config.toml
arch = "vit"
model = "masked image model"
dataset = "drawn human figures in many poses"
train_examples = 195000
image_size = 48
crop_scale_min = 1
horizontal_flip = true
translate = 0.06
color_jitter = 0.1
method = "simmim"
mask_ratio = 0.5
loss = "l1"
norm = "layernorm"
norm_position = "pre"
hidden_act = "swiglu"
mlp_ratio = 2.67
head_dim = 32
fused_qkv = true
bias = "all"
qk_norm = false
layer_scale_init = 1.0
parallel_block = true
inner_norm = false
patch_size = [8, 8]
conv_stem = false
layers = 10
width = 256
positions = "learned"
init = "lecun_normal"
residual_init = "scaled_by_depth"
optimizer = "muon"
muon_scale = "match_rms_adamw"
learning_rate = 0.0018
momentum = 0.85
nesterov = false
orthogonalizer = "newton_schulz_5"
adamw_lr_other_params = 0.0023
max_grad_norm = 3.0
max_steps = 17100
batch_size = 256
epochs = 22.4
lr_schedule = "cosine"
final_lr_fraction = 0
warmup_steps = 1710
weight_decay = 0.04
adamw_weight_decay_other_params = 0
Rows from block 2 of a small masked image model, named by matrix and row number. Rows with one number belong to one neuron. Each number is 128 + 32 x the weight over its row's rms, rounded and kept within 0 to 255. All counts start at 0.
After each neuron's rows are labels from the 100 images, of 14848, where the neuron reaches its largest size: "lies over" is the class under the peak. Only what is clearly more common there than usual is listed. The data: drawn human figures in many poses.
# gate: MLP gate (model.blocks.2.mlp.gate.weight, 672x256), inputs 172-255
# fc1: MLP up (model.blocks.2.mlp.fc1.weight, 672x256), inputs 172-255
# fc2: MLP down (model.blocks.2.mlp.fc2.weight, 256x672, transposed), outputs 172-255

gate.535 [151 192 127 147  94  97  97  97 168 110 127 122 115 142 223 156 131 135  87 115 115 133 120 153 102 107 135 133 107 146 139 161 155 160 108 156  29 141  94 133 123 121 116 168 114 132 136 188 127 185 102 108 100 109 181 103 144 132 143  96 181  97 127  88 159  85  91 150 114 115 126 132 102 104  79 123 101  95 147 182 195  52 133  75]
fc1.535 [ 89 154 129 157  64 116 167 173 159  65  73 145  97 152 133 150 128 135 141 100  94 165 122 108 119 115  71  82 142 139 122 123  94  98 137 118 106 172 154 162 104  82 136 177 169 102 107 136  97 123 129 138  92 151  89 125 171 101 193  77 129 155 107 154 112  69 182  94 131  89 171 131 114 114  97  90 128  64 132 175  77 183 131  95]
fc2.535 [142 197 137 167  83  59 121 135  51 109  89 171 138 130 170 170 120 121 160 121 128 134 153 139 112 156 137 172  92 190 122 144 137 160 120 166 116 182 180 125  78 126 133 147 144 164 107 130 113  72  91 163 123  80 145 116 187 119 156 122  97 124  95 152  91  73 107  63 117 122 115 132 161 144  89 124  68  44  72 127 110 160 124 185]
lies over: torso

gate.370 [143  68 129 140 135 165 128 124 125 157 138 110 146  93 180 104 165 122 103 149 113 137 139 147 133 127 133  75 128 184 121 196 122 143 105 117 106 164 193 165  90 114 110 145  83 194 155  99  81 160 112 165 164 105 100 147  75 142 113 122 114 160 106 125 134 150 162 127  76 103 141 105  95 163 117 150 137 147 103 120 123  97 177 110]
fc1.370 [200 139 145 116 104 140  95 159  98 169 145 120 143 158 104 141  95 115 142 156  88 104 160 109 100 156  91 110  96 137 143 149 144 163 143 191 144 115 131 162 176 100 146  81 104  86 158 160  80 117  90 153 165 151 128  63 142  85  77 145 162 133  73 141 115 143 163 129 166  77  93 161 122  80 111 165 154 121  51 109 190 133  45 152]
fc2.370 [140 145 176 143 150 181 121 113 111 182 108 132 158 132 105 120  69 131  94 152 172  69  88  92 121 143 105 126 133 116 108 204  39 166  86 102 131 112  79 134 127  73 132 129 128 161 164 163 181  74 120 131 170 144 120  67 177  85  90 126 136 125  61  91 129 164 136 115 127  58 128 118 119 118 137 146  74 120 109 106 170 116 162 153]
lies over: leg

gate.128 [171 106  94 168 184 145 170 125 175 173 162 163  98 140  90 129 114 145 110 121 162 158 122  63 158  88 126 133  54 102 109 102  95 128 167  94 126 143 123 119 135 126 126 101 112 106 142 108 169 169 207 118 187 117 142 127  94 102 116 101 132 156 160 127 111 142 130 148  99 185 128 171 118 134 159  37 189  87  71 172 128 124 104 148]
fc1.128 [154 114 115  73 111 126 137 184 114 206 119 137  69 100 101 121 139 114  56 126  76 103 113 117 104 103 133 136 136 119 115 195 189  93 113 141 132 122 102 152 151 140 133 175  59 129  89 108 134 100  79 135  79 176 135 181 116 139  88 115 112 143 110 104 140 146 126 124 173 137  80 138 114 159  59 205 138 173 144 162 173  98 174 150]
fc2.128 [133 129 127 163 176 118 153 182 116 172  92 138 174  79  85 169 158 130  90 131 140 149 153  73 115 130 132  95  94 159 144 146 152  97 187 116  95 133 181  89 137 119 112 145 109 168 132 146  95  89 132  83 162 188 118  86 140 165 111 107 114 167 182 181 138 151 140  91 157 178 137  74  81 102  96  97 139 207 132 163 111  78 140 255]
lies over: torso

gate.531 [120  63 175 107 129 169  92 143 136  88 151 149  81 124 112  61 139 102 119 187 116 115 138 149 147  38 132  94 107 137 189 162  88 105 160  82 136 105 164 215 122  80 117 119 129  85 127  79 142 140 110 146 155 129 107 170 150 119 162  98 140 121 142 158 128 149 151 119 172 154 152 178 149  84 108 177 154 133 108  82 122 155 191 185]
fc1.531 [ 47  86 170 171 153 165  84 119  94 139  85 201  56 121  80 125 153 164 137 137 121  78 105  81 134 117 121 122 187 110 122  93 164 124 125 127 136  33 163 174 113 118  82 180 124 132 134 147 159 192  98 155  91 128  84 109 161 153 113 120 118 117  55 138 128 112 132  96 141 119 133 134 113 103 188 133 136 155 146 182 142 138 164 116]
fc2.531 [113  66 144 131 175  75  56 160 125  95 139  98  95 129  88 113 194 123 124 126 101  49  87 126 187 189 187 148 127 120 202 116 117 154 178 143 124  82 146 206 158 120 112  88 120 143 108 135  59 120 138 117  94 155 160 165 159  86 126 156 134 111 127  90 123 147 132 150 160 111 120 148  88  97 183 122 149 127  94 104 160  97 132 142]
lies over: torso

gate.546 [123 166 149 151 164 104  92 133 148 127 149 139  99 160  82 127 101 127  84  98  79 113 159  98 147 103 174  74 104 186 149 133 150 123 129 120 157 119  95 155 120 141  86 135  58 106 116 164  64 155 148 131  98 138 179 143 172  89 112 129 168 152 161 158 132  84  85 157 107 141 136  74 145 126  78 111  92  64 103 102 120 141 120 114]
fc1.546 [128 144 154 167 133  90 107 149 130 159 170 160 135 162 117 103  85  89 106 158 138  77 149  95 132 118 133  72 129 103 128 146 158 113 157 114 155 102 110 162 147 198 141 154  93  83 146  70 121 156 137 137 116  46 198 141 122 120 113 128 144 128 141  83  53 134 112 176 129 123 157  71 122 151  85 100 139 156 131  94 111 138 191 125]
fc2.546 [103 116  97 105 105 158 126 136  94 203 138 134 117 153 136 172  99 174 112 140 142  90 112 204 150 152 115 151 122 101 119  87  82 150 111 109 119 126 156  99 125  76 143 142 159 101 128  91 131  71 220 145 149 144 149 142 180 133  84 136  72 107 113 115 148 127  91 123 136  98 157 186 173 108 122 163 182  94 157  93 102 151  85 117]
lies over: torso

gate.165 [111 127 117 102  81 121 143 135 173 144 155 105 137 167 164 196 108 107  72 101 101 146 122  86 118 155 144 104 177 103  74 131  89 200 155 134  91 127 104 194 154 124 136  84 130 150  69 151 175  89 117 114 126 103 104 127  64 127 115 102 117  89 100 185 132 151 109  99  87 101 136 147  95 115 177 112 106 124 115 160  61 100  75 131]
fc1.165 [135 116 126 202 102 114 138 163 118 162 123 216  94 160 119  35  88 141 121 161 181 105 145 138 183 122 178  96 105 110 137 197 161 163 134 147 107 132 116  66  90 171  96  93 126 181 124  96 128 111 123 112 122  93 133 150 123 101 132 184 103 130 129 147 103 126 100 150 157 133 167 133 120 134  93  60  62 166 162 129 171 162 122 156]
fc2.165 [117 177 172  98 134 181  78 165 118 147 117 146 149 129 100  73  99 121 112  89 173 109 190  61  93  77  68  46  99  82  91 147 149 107 109 118 117 104  91 159 118 186 184 106 101 149  99 101 114 133 136 131  89  86 154 159 163 164 167 100  95 116 124 134 102 106 132  83 134  76 185 131 220 158 117 101 145  91 154 130  72 134  91 164]
lies over: head

gate.294 [118 188 135  84 115 149 215 137  97 147 152 128 145 121 121 202 121 109 126  91 120 155  93 105  56 172 101 116 138 112 153 122 118  76 162  80  96 117 113 109 116 109 143 115 153  84 124 175 174 105 101 126 108 173 114 147  92  93 132  79 183 112 136  68 144 104 220 115 115  78 102 159 150 120 124 145 128 177 113 122 172 134  62 112]
fc1.294 [ 50 140 163 103 150 167 140 116 120 141  94  65 135 157 165  95 149 130 127 161 126 112 103 132 169 156 145  93 123 129 142 146 139  62  98 165 133 139 157 139 124 146 104  60  68 111 153 130  88 112  78 158  86 109 158 150 138 101  94 159 108 122 139 126 118 124 119 116 122  91 119 133 153 113 102 110 158 111 137 154 186  90  58 167]
fc2.294 [ 46 100  96  60 159 104  85 144 119 144  80 134 121 156 163 112 178 129 192 135 148 149 192 116 136 182 161  72 131 112  26 154 133  84 119 101 118 155 163 136 107 179  96 118 159 169 139 192  63 137  71  85 115 114 111 148 122 138  83 190 111 123 107  84 168 178  99 142 118 112 152  66 117  99 123 158 134 136 170 131 132 138 134 115]
lies over: torso

gate.624 [135  64 125 146 153 103 151  99 135 168 133 103  66 136 157 162 176  68 144  97 134 119  89 157 121 127 161 126 156 135 146 128 156 122 168 156 125 133 239 202 147 111 120 120 107  43 129 137  86 132 136 126 159  77 134 156 128 175 166 153 138 148 162 140 117  74 111  83 201 157 164 152 140 148 134  91 132 143 131 117 160 131  96 137]
fc1.624 [129 147  95  97 122 146  62 116  76 155 172 161 166 116 157 169 150  70 108  60 148  75 171 174 102 113  96 113 147 146  90 169  69 138 190 165 147  62 189  67 109 143 192 127 155 109 159 161 176  60 124 142 116  85  82 123 138 101 169 128 167 100 149 164 182 133 131 144 103 166 119 139 126 139 164 115  96 139 111 133 137 156 111 125]
fc2.624 [101 103 148 117 124  83 138 141  92 139  70 105 173 171 185 154 173 140 161  89 166 109 149 132 119 118 155 176 165 136  94  96 128  88 144 110 148 135 177 156 182 148 177  47 116  92 176 206 145  97 114 170 157  60 130  83 137 172 126  85 126 155 158 134 148  88  75 149 117 140  92 138 193 125 157 130 126 153 194 105 139 163 118 143]
lies over: torso

gate.376 [ 79 157  92 142 143 141 100 126  72 140  94 117 147 135 147 100 145 169 127 192 161 121  76 128 133  86 141 131 102 165 156 104 143 106 110 148 192  97 158 153 137 140  67 148 156 218 141  82 128 104 155 151  98 108 169 175 153 138  92  92 154 187  86 141 125 114  76 110 164 154  97 123 126 146 127 129  65 127 100 154  86 149 144 115]
fc1.376 [ 53 134 138 161 124 124 127  91  39  90  89 116  95 132 134 145 131 100 121 168 132 137  82 159 156 148 152 148 180 159  88 107 123 147 126 188 189 135 136 165 153 107 113 123  81 201  88 125 157 125 135 114  40  76 135 150 139 125 146  89 123 185  91 155 135  93  82 130 136 161 134 159 131 158 104 109  86 123 111 190 138 185 154  97]
fc2.376 [128 119 135  98  90 155 193 139  76 146 139 145  49  82 117 119 128 114 132 138  89  87 118 156 158  54  86 126 176  84 126 128 122 137 150 119 141 174 119 149 121 116 157 167 120 112  98 111 174 152 221  91 165 115 129 145 161 104 137 146 101 102 100 180 104 121 124 128 133 156 123 131 119  93 131 125 168 109 129  63 152  58 140 153]
lies over: torso

gate.572 [135 135 127 154 173 145 170 185 102 134 131 116  96 120 118 122 127 141 164 168 126 152 131 155 141 220 111 156 102  99 122 146 137 116  95 173 134 169 167 143  74 164 149 160  79  87  95 116 116 157 107 155 165 172  98 149 107  47  92 150  53 150 164 118 177 116 166  78 156 149 137 130  99 187 132  78  98 125  67 135 149 131 128 100]
fc1.572 [100 166  96  88 151  91 100 163 175  93 123  57 136 121 171 145 164 211 107  97 120 102  92  98 109 110 118 163 116 153 108 156 121 121 133 110 104 153 113 110 170 134 146 189 152 118 147 148 147  51 163  89 133 121 112 141  93 126 105 140 189 152 102  94 116 115 157 162 129 157 118  93 139  95 112 133 135 121 198  71 172 117 127 155]
fc2.572 [166 172  93  67 149 157  94 107 141 185 169 172 153  84 142 106 170  91 105  53 164 130  64 124 125 121 105 145  45 127 169  90 134 134 108 195 186 108 114  96 126 157 122  78 143 110 132 185 103 120 134 131 119  53 138 153  93 110 135 160 134 107 199  82 113  87 162  91 134  86 152 142 136 137 129 122 170 156 117 162 114 119 154 186]
lies over: torso

gate.489 [112  60 194 131  96  96  76 109 176 110 135  99 159 131 124 136  98 140  89 123 127  84 108 154 137  67 126  49  91 144 181 165 150 121 122  96 148 136 124  84  64 157 188 113 165  83 131 100 110 138 159 124 117 143 170 144 133 141 112 100 145 127 122 198 150 151  85 158 163 134 144  98 152 130 133 142 119 141 143  93 127 137  98 143]
fc1.489 [173 155 127 148 116 139 169 102 178 110 131 118 105 104  92  67  78 131  92  56  49 120 156  95 129 174 148 125 119 166  90 134  98 169 161  77 105 173 118 164 142 119 125 120 125 149 118  65 158 169 143 128 120 116 118 129 119 129 109 184  81 122  94 167 176 157 168 143 174  76  61 125 106 125 100  98 171 121 149  77 113 113 127 114]
fc2.489 [165 179 156 124 135 170 120  66 112 101 169 108 101  99  93 137 165 119 136 172 155  41 127 195 103 124 134 185 143 128 164 144 142 106 170 130 132 153 161 157 121 151 121 126 100 137 159 127  73 126 144 124 185 128  67 125 116 146 146 120 168 103 118 137 113  86  32 130 154 118  69 157 145 119 156 185 168 112 146 144 156 179 163 112]
lies over: leg

gate.219 [163 142 127  74  98  66 147 106 150 146 161 130 150 158 140 134  84 140 118 143  56 157  96  97 118  96  95 137 170 131 174 167 116  68 151 152 160 155  97 101 170 124 147  99 174  95 103 180 165 170 148 140 158  79 149 131  69 113 172 157 109 103 118 129 156 119 138 112 142  79 180 111 133  96 154 133 155 103 122 136 136 105 164 150]
fc1.219 [ 73 148 147 135 148 195  72 131 111  81 115 158  80 104  99 105 116 143  89 193 166 132 153 170 155 100 164 109 109  80 126 106 101 165 101 128  94 107 150 179 149 121  63 120 139 162 151  98 157 115 121 137 108 145 108 131 134 124  51 116 134 172 129 112  92 150 126 129 100 158 120 166 139 126 124 119 119 153 146 164 143 120 122 144]
fc2.219 [147 150 105  78 169 127 125 102 137 168  93  84 169 132 111 135 147 162 107  65 145 171 168 110  99  79 115 109 119 101 167 138 105 118 143 117 118  97  84 111 109 118 133  74 175 148  83 187 126  93 104 120  73 109  86 138 144  99 150 131  96 122 140 146 154 119 187 163  96 139 116 184 150 148 175  92  77 180 194 156  88 145 110 113]
lies over: head

gate.484 [105 114 210 116 156  97 144 145 117 149 178 108 160 143 135 141 188 116 163 110 101  85 182 160  81  75 160 112  92 133 155  73  81 106 212  90 129 128 148 163 177 147 178  83 143  97 132 127 136 177 132  67 165 115 137 115 103 115 126 142 175 193 134  94 136 158 172 102 157 115  67  92  66  98 187 144 138 142 152 105 152 118 175 105]
fc1.484 [149  58 104 134 183 116 176 126 130 158 109 100 130 174 166 114 142 123  97  95 160  78 172 133 135 123 198 147 118 144 111 129  63 177 190 137 163 166  91 126 178 144 123 106  69 163 169 103 120 194 140 168 133  81  69 114 136 151 100 153 152 124  70  91 176 158 161 140 194 115 111  69 100  52 140 175 118  95 134  95 139 103 137  71]
fc2.484 [172 101 156 135 124 118 131 149 170 139 122 118 149 130  73 131 168 129 123 174 174 105 184 147 102 150  86 133 103 102  62 142  92 137 103  88  88 104 139 208 134 109  99 173 107 183 116 164 145 116  88 175 139 142 130 110 155 167  90  91 118 138 121 116  74 105 158 178 147  61 163 110 131  66 121 148 125  79 119 120 102 105 150 136]
lies over: head

gate.28 [ 88 104 125 164 150 116  60 180 108 151  71 156 123  91 149 138 103 102 135 104 101  89 148 116 157  97 103  98 150 103 148 166  83 145  62 159 175  79 131  85  77  71 127 107 147 147 146 171 135 134 215 159 186 104 126 188 155  66  85 169 126  97 131 157 160 168 131 139 122 172 189 112 168 163 139  79 116 104 118  98 119 200 103 123]
fc1.28 [139  82  85  79 172  61 117 120  82 145  87 151 144 102 151 186 141  75 119  80 151 119  92 153 109 118  96 128 112 131 146 163 134  83 230 119 158 103 173 121 105 125 137 188 117 111 152 135 123 122 184 106 165  52 126 155 151  76  68 151 152 131 138 131 138 124  77 164 137 142 202 112 137  68 113 192 165  99 147 136 146 161  85 153]
fc2.28 [136 108  87 158 152 177 150 147 110 136  80 121 147 157 113 179 116  42 134  97 120  93 107  49 134 167 115 168 125 146 148  90  93 103 116  91 110 119 104 128  89  94  87  84 141 111 148 206 135  89 152 141 190  85  70 126 136 120 123 156 175  88 116 133 150 118 155 114 111 151 156 175 177  64 203 169 121 124 121 129 138 105 110 130]
lies over: leg

gate.391 [119 178  93 124 150  54 118 147 212 118 136 142 121 147 107 113 149 109 151 133 153 139 149 149  98 168  76  75 129 113 167  87 157  71 139 145  54 161 176 185 198 159 223 122 128 106 143 115  73  79  96 137 101 123 116  85 102 100 123  91 101 125  94 118 172 115 181 150  49 140 184  88  86 118  56 180 155 135 146 152 107 109 103 123]
fc1.391 [174 142  93  69 167 124  58 168  91 128 119 126 143 209 134 113  94 105 140 148  71 113 152 137 207 163 136 131 139 178 178 164  87 149 112 119 124 112 111 121  75  73  94  90 151 154 131 142 185 146 147 131 126 123 185 156 144  96 134 171  87 146 108 159 155 107  96 173 199 135 167  79 132 145 160 127 145 128 104 120 153 120 162 203]
fc2.391 [168  51 100 114 162 152 107 108 108 167 118 110 123 134 174  90  76 166 158 163 134 111 125  71  85 101 120 139 133 166 154 159 143 129 100 128  97 125 113 147  99  83 111 120  90 102 185 102 192 162 161 205 109 134 171 123 143 147 127 148 117 135 133 184 139 127  78 191 100 164 134 157 126 134  90 122 129 172 142 119 147 124 179 178]
lies over: leg

gate.93 [110  78 100  50 144 119 211 136  94 126 122 156  64 104 104 141  98  76 117 155 101 173 143 130 132 158 161 111 179 175 159  52 149 103 106  74 130 128 146 131 106  96 126 128 108  93 109 183 112 135 129 193 153 124 126 177 175  42 143  87  95 112 120  91 106 144  80 107 152 136 123  76  84 129 162  90 123 142 132 102  49 139 109 132]
fc1.93 [140 115 126  63 123 131 126 161 172 166 162 110 129 138 137 223 127 134 120 121 154 110  78  93  94 103 167 126 114 125 204 170 125 167 122 149 194 114 156 188 142 112 152 157 140 212 118  80  90 106 163 100 171 166 152 140 119 177 189 145 111 124  83  75 168  72 147 106 128 141 158 162  82 107 106 126 102  79 130  90 143  69 123 155]
fc2.93 [141 159 138 170  81  91 162 143 115 149 156 146 121 131 152 143 170 157 123  94  98 127 165 108  75 129 129  87 130 166 159 158  86  49 124  89 153 160 123 150 138 146 136 168 159  76 137  95  93 145 137 136 120 145 128 135 196 162 168 102  90 132 166  76 126 134 165  81 128 165 151  86 130 155 124 119 146  96 104 139 111 138 133 195]
lies over: head

gate.13 [111  88 112 130 193 156 117 162  99 167 103 116 115 107 127 113 125  91 135 145 125 129 107 146 141 179 120 148 129 125 146 101 147 145 121  99 142 185 153 139 131 139  88 163 124 158 179 139  80 178 106  84 144  94 163 147 113 121 104 161  88 103 141 127  92 105 106  96 189 197 141  89 167  82  90 119 120  94  84 162  95  93 147 127]
fc1.13 [181 154  88 131 102  86  85  94 192 109 112 126 190 188 109 141 112 147 102 124 136 141 128 141 113 134  75 153  98 112 117 142  82 144 157 117 121 112 154  84 124  67 160  98 118 193 148 185 108 153  98 214 108 102  64 117  89 115 140 143 165  79 143 176 151 180 162 153 135 152 163 123  94 103 161  95 148 153 158 128 149 121 151 121]
fc2.13 [ 40 131 150 115 129 111 132  95 107 105 139  86 142 128 121 104 145 153 165  89 178 126 124 120  83 152 122 132 157 129 123 110 149 115  71 140 170  38 102 158 132 115 116  78 126  93 140 132 140 120 118  92  86  58 125 142 133  96 123 165 146 192 185 132 155 119 206 157  83 120  91 166 151 164 149  93  56 171 163 135  97 153 123  98]
lies over: torso

gate.372 [ 87  92 117 123 117 155 123 126 155 147 137 164 146 121 119 137 101 106 156 213 111 117 143  97 155 156 112 119 192 111  68 132 164  88  92 185 171 116 133 100 146 141 104 193 127 184 139 138 189  93 108 122  49 116 148 171 120 186 156  81  87 157 134  57 172 165 144 145  96 167 119 145 128 107  87 130 134 181  74  86 157  99 177 159]
fc1.372 [ 59 105 132 154 142 133 119  92 101 122  66 179  89 159 138 154 102  94 115 178 102 109 148 107 159 163 110 113 175 130  95 134 144 114  79 173 173 118 148  60 137 146 134 194  99 134 152  93 195 132 106 112  84  98  80 165 160 156 149 137 123 124  88  86 128 151 104 159 158 226 130 152 132 104 139 106  93 161  77 119 113 145 141 131]
fc2.372 [136 163 105 116 123 103 188 110 124 136 133 126  28 149 163 140  85 149 112 121 148 158  91 167 134 100  93 108 134 100 186 151 160 138 147 183  55  62  73 125 133 105 111 115 138  88 108  70 161 163 176 117 166 140 135 151 190 101 191 165 141  83  69 134  67 162  89 100 123 142 116 147  59 138  58 183 129 137 117 131 115 108 126 108]
lies over: torso

gate.54 [103 145 136  59  94 124 153 115  98 118 159 152 115 175 138 113 146 122 144 181 132  98  83 110 143 169 173 140  99 109  99 122 128 188 122  46 124 158 127 100 129 102 137 154 139 150 164 108  83 150  88 133  97 141 146 104 116  66 174  87 172 134 112 139 125 106 175 125 161  82 142 120 135  80 134 161 167  77 144 138 169 145  88 100]
fc1.54 [ 92 140 129 169 183 136  91 100  88 111 133  86 152 138  97 145  87  96 129  71 148 140 138 173 159 182 141 130  86 100 147 123 114 119 123 183 162 117 184 165 173 144 126 109 110 127 124  93  83 108 105 109 136 125  98 193 114 111 108  93 105  49 144  73 102 118  93 121 138 178 166 149 105 184  69 229 132 175 118  96  95 107 110 158]
fc2.54 [ 84 131 112 100 110 134  99 189 145  95 100 133 112 124  63 152 131 109 154 164 157 106 116  70  53 150 104 105 174 120 148  79 103 187 104 113 135 123 162  74 154 159 158 122 161 137 164 122 128  99 129  79  86 159  95 107  88 144 168 126 147  81 180 138 126  80 118  92  93 199  49 137 121 156 133 167 155 128 134  90 154 207  66 169]
lies over: torso

gate.496 [122 166 101 102 122 152 148 168 150 127 190  78  82 138 151 159 119 153  75 138 182 129 143 132 120 151 126  75  95  97  83  87 120 120 125  92  88 106 114 125 195 111  99 101  68 153 136 121  99  91 129 127 142 136 133 136 106 132 128 166 155 122 195 180  91 146 127 118 132  99 118 131 117 183  78 127 139  79 146 111 152 130 148   0]
fc1.496 [124 178  61 171 126 114 160 125 130 143 175  84  90 152 163  98  84 116  96 166 114  96 166 191 108 113 133  91 119  77  76 156 139  96  68 131 111 152 162 153 145 114 139 123 169 111  87 181 122 125 146 140 136 132 158 151 150 164 124 180  85 105 151 125 129 131  83 119 141 138  84 176 155 138 115 120 154 174 124 148 137 116 138  66]
fc2.496 [131 189  80 140 142 128 177 100 116 126 193 124 127 122 183 110 142 153 121 164 167 188 163 147 161  78  93 131 118 146  94  61  80 151 115 114  93  97 126 131 132  94 107 142 170 177 123 140 161 100 167 139 155 149 181 178 146 176  61 164 132 117 154 129 119 167 100 141 162  83  62 123 124 117  94 191 187 148 101 117 140 103 112  85]
lies over: head